config.toml
encoder_patch_size = [8, 8]
text_encoder_norm_position = "pre"
text_encoder_bias = "all"
text_encoder_drop_path = 0.15
batch_size = 256
warmup_steps = 200
Rows from block 2 of the text encoder, named by matrix and row number. Rows with one number belong to one attention dimension. Each number is 200 + 40 x the weight over its row's rms, rounded and kept within 0 to 999. All counts start at 0. After the name is the row's rms in percent of the matrix's.
# v: attention query, key and value (stacked) (text_encoder.blocks.2.attn.qkv.weight, 768x256, the v third), inputs 128-255
# proj: attention output (text_encoder.blocks.2.attn.proj.weight, 256x256, transposed), outputs 128-255
v.171,037,244,179,214,240,177,252,288,257,231,209,216,169,162,256,161,157,217,170,127,159,240,153,185,220,172,156,203,160,179,211,198,179,231,203,137,250,143,200,179,281,205,185,155,174,222,174,236,203,120,230,155,272,263,207,147,203,222,190,113,152,218,195,190,171,209,271,150,190,213,228,147,239,155,177,161,174,209,207,241,173,188,195,213,256,160,200,251,152,176,211,243,223,181,238,294,210,226,189,236,294,143,231,191,179,113,272,239,194,201,199,205,155,148,225,234,165,229,180,186,177,155,163,210,268,173,189,177,244
proj.171,036,153,220,140,159,136,246,127,290,186,191,150,186,220,241,197,116,195,115,216,215,190,280,171,187,264,244,191,199,239,212,144,241,204,68,144,230,208,225,253,181,218,237,239,207,216,173,189,244,129,188,223,171,239,226,179,215,303,179,222,185,199,189,195,189,158,195,175,182,204,220,184,200,113,255,200,136,226,215,103,152,235,256,178,209,198,201,235,293,245,215,253,265,174,250,216,233,176,238,157,154,228,216,136,165,283,141,223,198,196,273,193,260,177,243,235,242,195,231,214,186,232,160,223,184,207,163,191,211
v.172,093,275,238,227,174,184,165,229,166,160,146,161,109,223,221,250,302,175,188,191,211,145,109,207,130,224,186,149,228,227,223,251,263,261,150,181,183,240,210,193,214,174,149,117,226,239,112,189,246,216,183,225,255,156,248,204,192,200,180,68,172,166,193,173,220,181,265,219,194,118,201,162,182,173,229,228,184,252,159,166,193,200,229,210,187,218,169,189,160,178,233,197,242,166,191,223,167,226,250,164,245,226,193,244,107,187,187,195,188,201,131,221,279,286,220,118,144,237,241,197,159,188,161,249,185,238,147,189,125
proj.172,096,167,193,255,223,184,232,124,166,199,132,223,191,227,230,224,165,173,86,211,203,234,216,182,242,217,197,220,232,185,188,232,198,222,295,221,195,201,198,193,185,205,174,176,278,207,183,209,226,254,160,271,185,195,289,178,322,295,88,272,232,160,209,198,215,137,216,184,240,200,239,226,172,224,223,262,159,198,192,118,308,211,206,214,242,130,192,213,270,212,252,213,151,209,214,187,181,257,256,144,180,230,211,176,204,205,206,126,157,208,166,213,240,176,166,226,178,171,185,201,198,130,191,151,172,172,165,174,182
v.173,065,211,262,287,241,155,145,210,162,181,184,124,148,291,189,232,240,260,134,244,191,102,130,158,227,250,182,204,280,146,215,229,243,215,163,228,228,271,178,196,219,163,197,104,258,201,158,201,262,191,224,229,312,198,247,265,243,197,177,132,157,117,206,183,201,149,249,204,187,148,209,183,165,209,240,239,185,221,169,156,177,217,226,218,185,198,181,179,181,147,206,192,243,175,136,241,172,282,229,210,207,242,232,220,234,291,144,169,184,217,202,250,233,250,158,150,173,244,201,204,222,173,201,228,145,235,197,206,115
proj.173,068,215,202,192,194,200,223,201,227,159,149,242,213,190,232,213,210,177,96,205,207,241,215,250,196,197,200,191,202,266,216,186,217,218,199,193,185,211,256,187,144,195,174,148,295,220,207,124,286,203,223,258,153,268,269,101,261,261,158,231,270,189,238,257,255,168,238,216,169,228,205,184,142,209,210,216,237,252,213,160,233,193,244,240,262,173,222,159,248,231,250,245,175,209,174,200,211,221,238,119,185,215,191,166,208,207,221,150,195,235,116,164,245,166,197,189,205,186,218,175,214,197,190,185,181,187,200,218,216
v.174,035,240,141,217,221,140,248,268,196,185,192,155,205,194,273,187,82,132,239,146,232,191,183,204,205,190,260,124,216,172,136,200,164,240,233,184,159,186,217,230,197,187,164,186,104,239,205,240,182,214,198,182,282,206,176,277,223,247,223,201,174,160,272,220,172,205,275,291,207,205,180,191,213,205,130,161,258,211,212,253,132,180,193,225,214,186,189,174,187,185,198,133,197,164,286,232,220,226,239,177,138,136,161,145,177,204,198,205,250,198,184,212,273,313,207,252,180,219,164,184,197,240,266,171,165,153,211,190,182
proj.174,046,151,196,215,166,207,235,135,173,176,184,114,233,219,140,241,96,128,101,189,232,208,280,218,170,209,244,162,168,209,174,225,262,210,166,145,241,183,243,191,170,209,184,203,196,274,144,268,195,206,205,221,229,180,269,185,246,198,237,224,177,222,129,165,228,119,215,184,181,138,245,253,178,144,218,166,234,188,143,163,232,196,176,222,256,161,188,182,251,260,232,195,241,176,165,161,240,149,231,188,235,219,220,203,161,140,234,151,289,237,173,259,244,190,204,188,214,182,148,207,197,175,187,229,214,119,180,145,217
v.175,033,135,213,233,260,162,150,226,170,225,206,216,182,224,189,209,256,237,181,185,193,159,167,215,179,192,191,90,153,210,243,105,167,250,192,253,201,214,250,156,199,205,181,181,190,192,223,193,205,178,174,201,164,259,192,138,263,183,195,166,180,205,192,181,163,197,135,177,280,284,242,235,196,228,173,194,278,180,217,242,177,209,231,229,203,242,147,184,124,178,160,217,249,241,210,213,197,126,154,186,174,119,238,210,226,129,229,171,194,250,180,111,195,172,125,174,230,276,98,140,197,207,214,255,277,184,237,204,200
proj.175,030,197,124,217,178,200,154,222,142,237,177,239,196,222,202,159,194,241,221,200,164,216,197,232,141,165,270,205,184,282,119,199,174,192,162,205,210,240,148,178,186,152,140,214,239,192,246,192,232,121,110,250,178,275,184,253,181,231,174,261,170,244,220,183,186,209,217,155,199,226,217,211,144,171,148,210,282,148,169,178,185,172,245,219,268,195,168,226,187,230,274,192,240,210,106,166,171,173,247,166,225,199,168,186,187,231,224,166,212,218,172,191,251,142,261,180,245,226,202,217,106,198,207,170,176,248,229,223,199
v.176,117,202,210,286,230,209,194,256,190,224,202,184,278,165,290,196,193,218,158,237,205,206,216,194,187,171,175,239,119,156,199,168,197,259,203,193,202,133,194,217,228,271,216,239,182,172,212,261,231,209,152,207,159,255,202,164,198,201,210,215,176,161,200,152,137,136,223,174,171,192,203,311,241,196,154,141,149,162,252,164,195,215,229,194,164,206,268,233,163,246,217,136,109,246,233,185,199,187,172,154,216,208,238,188,266,119,191,227,149,220,153,179,217,216,201,236,223,151,131,192,172,161,237,160,237,147,192,214,221
proj.176,119,162,168,202,256,240,242,196,227,204,282,178,228,160,138,203,227,259,222,198,269,207,156,174,263,155,156,158,175,197,264,171,189,214,219,206,167,212,146,171,239,229,251,142,177,217,218,165,232,209,194,245,210,241,175,183,87,156,202,247,166,216,228,196,215,228,222,192,184,174,122,224,216,144,183,219,220,190,168,217,130,199,144,96,239,229,102,199,240,246,89,172,195,224,197,191,210,169,136,152,278,182,244,240,245,177,161,192,191,138,260,164,134,217,232,208,247,194,280,203,167,225,219,239,211,203,224,312,184
v.177,107,140,191,134,163,233,178,169,195,160,175,242,135,241,163,227,198,188,227,172,166,260,174,183,170,224,246,180,236,283,222,243,143,152,206,234,238,214,184,232,138,167,216,236,242,195,203,142,99,218,227,192,177,126,237,223,228,202,217,171,268,199,200,232,211,223,193,263,228,237,208,113,150,222,204,235,210,215,182,258,219,146,243,227,230,193,180,209,284,168,231,267,263,192,213,219,199,231,213,265,131,197,167,182,191,270,265,199,247,184,246,168,220,158,196,179,169,191,197,209,240,185,175,212,226,185,243,175,195
proj.177,112,212,203,195,178,188,136,142,159,208,121,224,185,226,247,229,173,197,170,191,112,198,246,225,164,256,232,239,219,188,152,209,217,138,222,202,233,129,251,229,198,193,144,219,214,172,200,190,153,210,219,174,184,154,238,237,313,259,202,166,226,184,242,217,174,137,176,206,223,203,287,195,253,210,271,221,170,186,205,140,242,212,209,271,200,205,285,231,190,120,305,190,238,204,165,237,188,239,251,252,138,215,220,164,201,218,217,158,179,277,164,206,284,203,171,222,129,191,141,195,246,161,175,161,161,163,190,129,199
v.178,115,128,174,167,184,247,195,166,227,183,235,260,145,229,186,200,160,225,219,136,170,266,236,209,223,185,206,175,287,246,268,207,141,114,196,228,260,217,121,233,197,162,239,231,248,178,226,160,158,176,256,192,189,151,224,233,220,229,259,219,267,230,228,233,165,207,166,239,238,272,209,155,222,219,234,230,179,231,198,247,191,166,224,182,187,191,167,208,267,159,193,222,230,210,205,202,227,223,157,280,173,146,154,188,207,273,243,179,228,243,283,153,218,181,182,187,189,167,217,194,297,146,186,201,196,170,274,229,213
proj.178,121,186,223,194,212,188,149,171,163,255,147,205,171,235,239,216,202,208,136,211,149,177,265,208,155,207,202,256,177,203,155,221,218,138,235,193,229,171,251,233,189,176,126,201,253,185,206,201,146,177,248,158,181,209,201,208,224,251,227,124,240,216,219,240,195,143,198,188,163,207,257,192,279,182,258,195,186,195,230,172,169,202,191,222,116,267,257,175,128,114,269,185,239,225,182,270,198,248,190,248,152,233,170,179,230,245,227,142,233,265,134,226,278,200,223,217,166,195,175,219,253,208,220,172,166,110,241,198,232
v.179,137,270,211,128,191,156,204,177,166,213,187,151,153,193,123,180,288,170,230,206,259,151,169,163,206,225,190,162,200,206,183,208,253,218,163,159,162,219,286,171,187,187,152,90,191,246,202,182,219,225,181,200,272,171,177,205,163,168,160,165,119,246,185,215,269,247,221,197,189,134,165,157,161,182,249,241,261,234,119,189,178,206,164,211,253,205,142,180,181,125,201,230,266,115,187,243,148,182,188,200,247,254,194,249,128,212,155,190,219,146,196,291,178,220,236,200,155,257,287,231,146,290,169,289,166,239,155,182,174
proj.179,127,213,252,211,127,208,155,215,229,187,207,236,206,211,214,159,188,99,229,169,195,214,215,238,170,237,253,192,212,188,162,249,176,288,115,218,222,229,218,178,181,185,213,291,149,176,156,218,227,201,168,208,189,160,211,197,285,185,138,238,173,178,106,123,192,267,198,206,229,252,219,181,127,278,159,187,211,204,195,199,307,233,270,295,208,136,251,203,223,226,240,256,223,142,216,132,211,189,278,218,173,143,161,191,114,188,240,260,185,193,201,218,176,197,170,186,217,221,136,211,212,180,172,183,226,257,138,45,200
v.180,142,292,221,160,224,146,192,184,173,226,188,153,181,197,111,130,263,195,222,234,242,123,166,176,226,176,133,161,215,171,179,206,259,244,173,154,149,235,263,168,221,182,146,93,181,258,155,216,241,215,167,203,285,196,141,203,169,182,140,177,123,242,168,199,265,231,214,184,181,109,160,191,162,171,238,268,243,241,122,170,187,221,181,182,236,214,149,133,164,152,187,201,265,122,168,210,136,176,225,162,245,252,210,278,137,212,148,190,206,154,177,278,196,237,222,174,189,228,274,247,139,266,183,272,154,248,152,212,192
proj.180,131,207,212,188,120,200,158,243,216,189,210,227,213,187,191,175,196,115,258,147,215,177,167,221,178,225,243,152,214,179,177,215,177,290,124,209,206,259,206,203,165,187,229,262,147,205,144,213,239,207,162,184,207,184,215,201,256,185,138,229,178,156,121,137,194,286,191,212,200,272,194,191,103,259,147,184,203,199,175,237,276,238,244,262,183,110,227,206,192,218,191,268,211,149,245,121,199,189,249,171,174,146,157,196,107,158,234,301,196,159,206,193,141,191,209,180,234,224,185,243,187,200,174,189,223,234,137,61,198
v.181,119,246,229,170,191,162,195,192,176,188,149,132,243,185,145,141,279,133,195,268,265,119,148,201,198,212,178,218,157,153,132,190,231,292,208,145,177,196,243,172,199,233,158,137,133,220,235,194,209,198,175,199,229,222,182,196,195,171,132,159,122,189,149,202,262,228,214,127,145,122,177,222,152,155,199,155,263,177,166,164,194,248,169,234,216,220,172,146,149,211,198,203,224,164,176,208,146,192,230,132,220,266,196,225,173,191,169,226,220,141,100,267,184,195,233,225,192,221,219,208,120,291,263,274,185,241,114,168,173
proj.181,122,205,217,228,159,192,184,236,213,170,201,207,214,187,201,165,197,147,253,181,247,234,155,195,229,209,237,207,247,158,200,216,163,289,125,217,198,227,198,167,184,188,240,229,149,201,198,217,228,228,122,223,221,184,229,219,261,193,132,280,157,136,147,119,181,254,169,223,235,209,172,193,96,225,156,207,177,215,205,210,285,212,241,232,273,101,213,200,290,221,201,232,202,154,233,135,172,192,239,194,179,144,213,206,149,169,214,250,174,161,218,204,155,209,169,209,240,232,175,193,151,158,180,166,242,285,142,121,167
v.182,122,239,229,233,238,151,197,266,163,234,201,159,270,166,245,166,225,219,204,219,203,160,215,182,177,191,157,223,143,146,217,174,230,263,186,154,133,157,233,156,230,266,160,143,153,209,187,258,259,224,136,198,190,250,160,160,187,186,186,225,138,204,205,138,184,177,238,164,189,163,171,293,236,150,167,174,208,198,229,151,178,196,163,184,179,203,228,225,137,216,170,154,146,233,229,187,193,147,181,137,231,224,249,232,215,135,151,217,144,153,116,218,190,242,246,232,200,224,194,196,139,219,211,222,228,165,153,222,199
proj.182,120,197,171,202,229,245,265,257,235,206,285,187,209,154,134,173,224,220,243,218,265,225,135,199,247,173,173,146,208,196,249,182,185,252,178,218,173,249,138,182,215,190,302,187,156,208,201,186,227,218,169,233,223,246,205,172,101,147,182,248,172,215,173,175,190,264,215,203,157,173,138,232,148,175,165,180,210,215,171,265,157,183,211,129,225,195,106,197,257,289,71,205,181,231,216,157,230,157,148,160,242,162,188,217,186,192,175,246,173,133,242,185,124,190,204,159,255,216,262,227,170,233,218,233,234,248,192,247,196
v.183,105,247,201,245,260,159,243,150,244,241,199,171,271,207,170,107,260,214,144,187,207,124,184,216,282,135,94,192,209,92,189,192,244,197,215,198,171,203,192,177,259,209,208,114,151,234,163,251,282,144,197,181,271,281,175,196,196,260,132,239,134,204,178,228,225,192,151,159,176,142,176,268,191,162,271,194,240,172,167,159,144,260,145,173,201,205,147,143,160,161,163,166,242,186,132,210,228,191,194,135,240,273,202,197,209,194,127,195,204,194,207,270,204,217,171,213,212,183,269,250,192,254,181,204,132,202,163,212,220
proj.183,104,181,246,177,171,215,181,270,214,199,207,114,194,180,192,193,186,223,249,190,239,163,176,203,216,216,220,190,129,191,189,169,177,277,132,160,196,262,208,222,158,202,208,179,159,224,196,226,198,215,171,229,202,241,203,179,137,161,225,168,195,194,136,137,223,295,235,193,147,201,135,186,152,201,136,173,250,230,190,255,173,210,240,181,138,193,182,139,222,242,141,248,175,140,231,158,188,120,212,165,201,174,166,229,158,196,269,281,264,123,179,246,128,220,258,155,252,232,203,244,137,248,232,233,257,226,224,204,199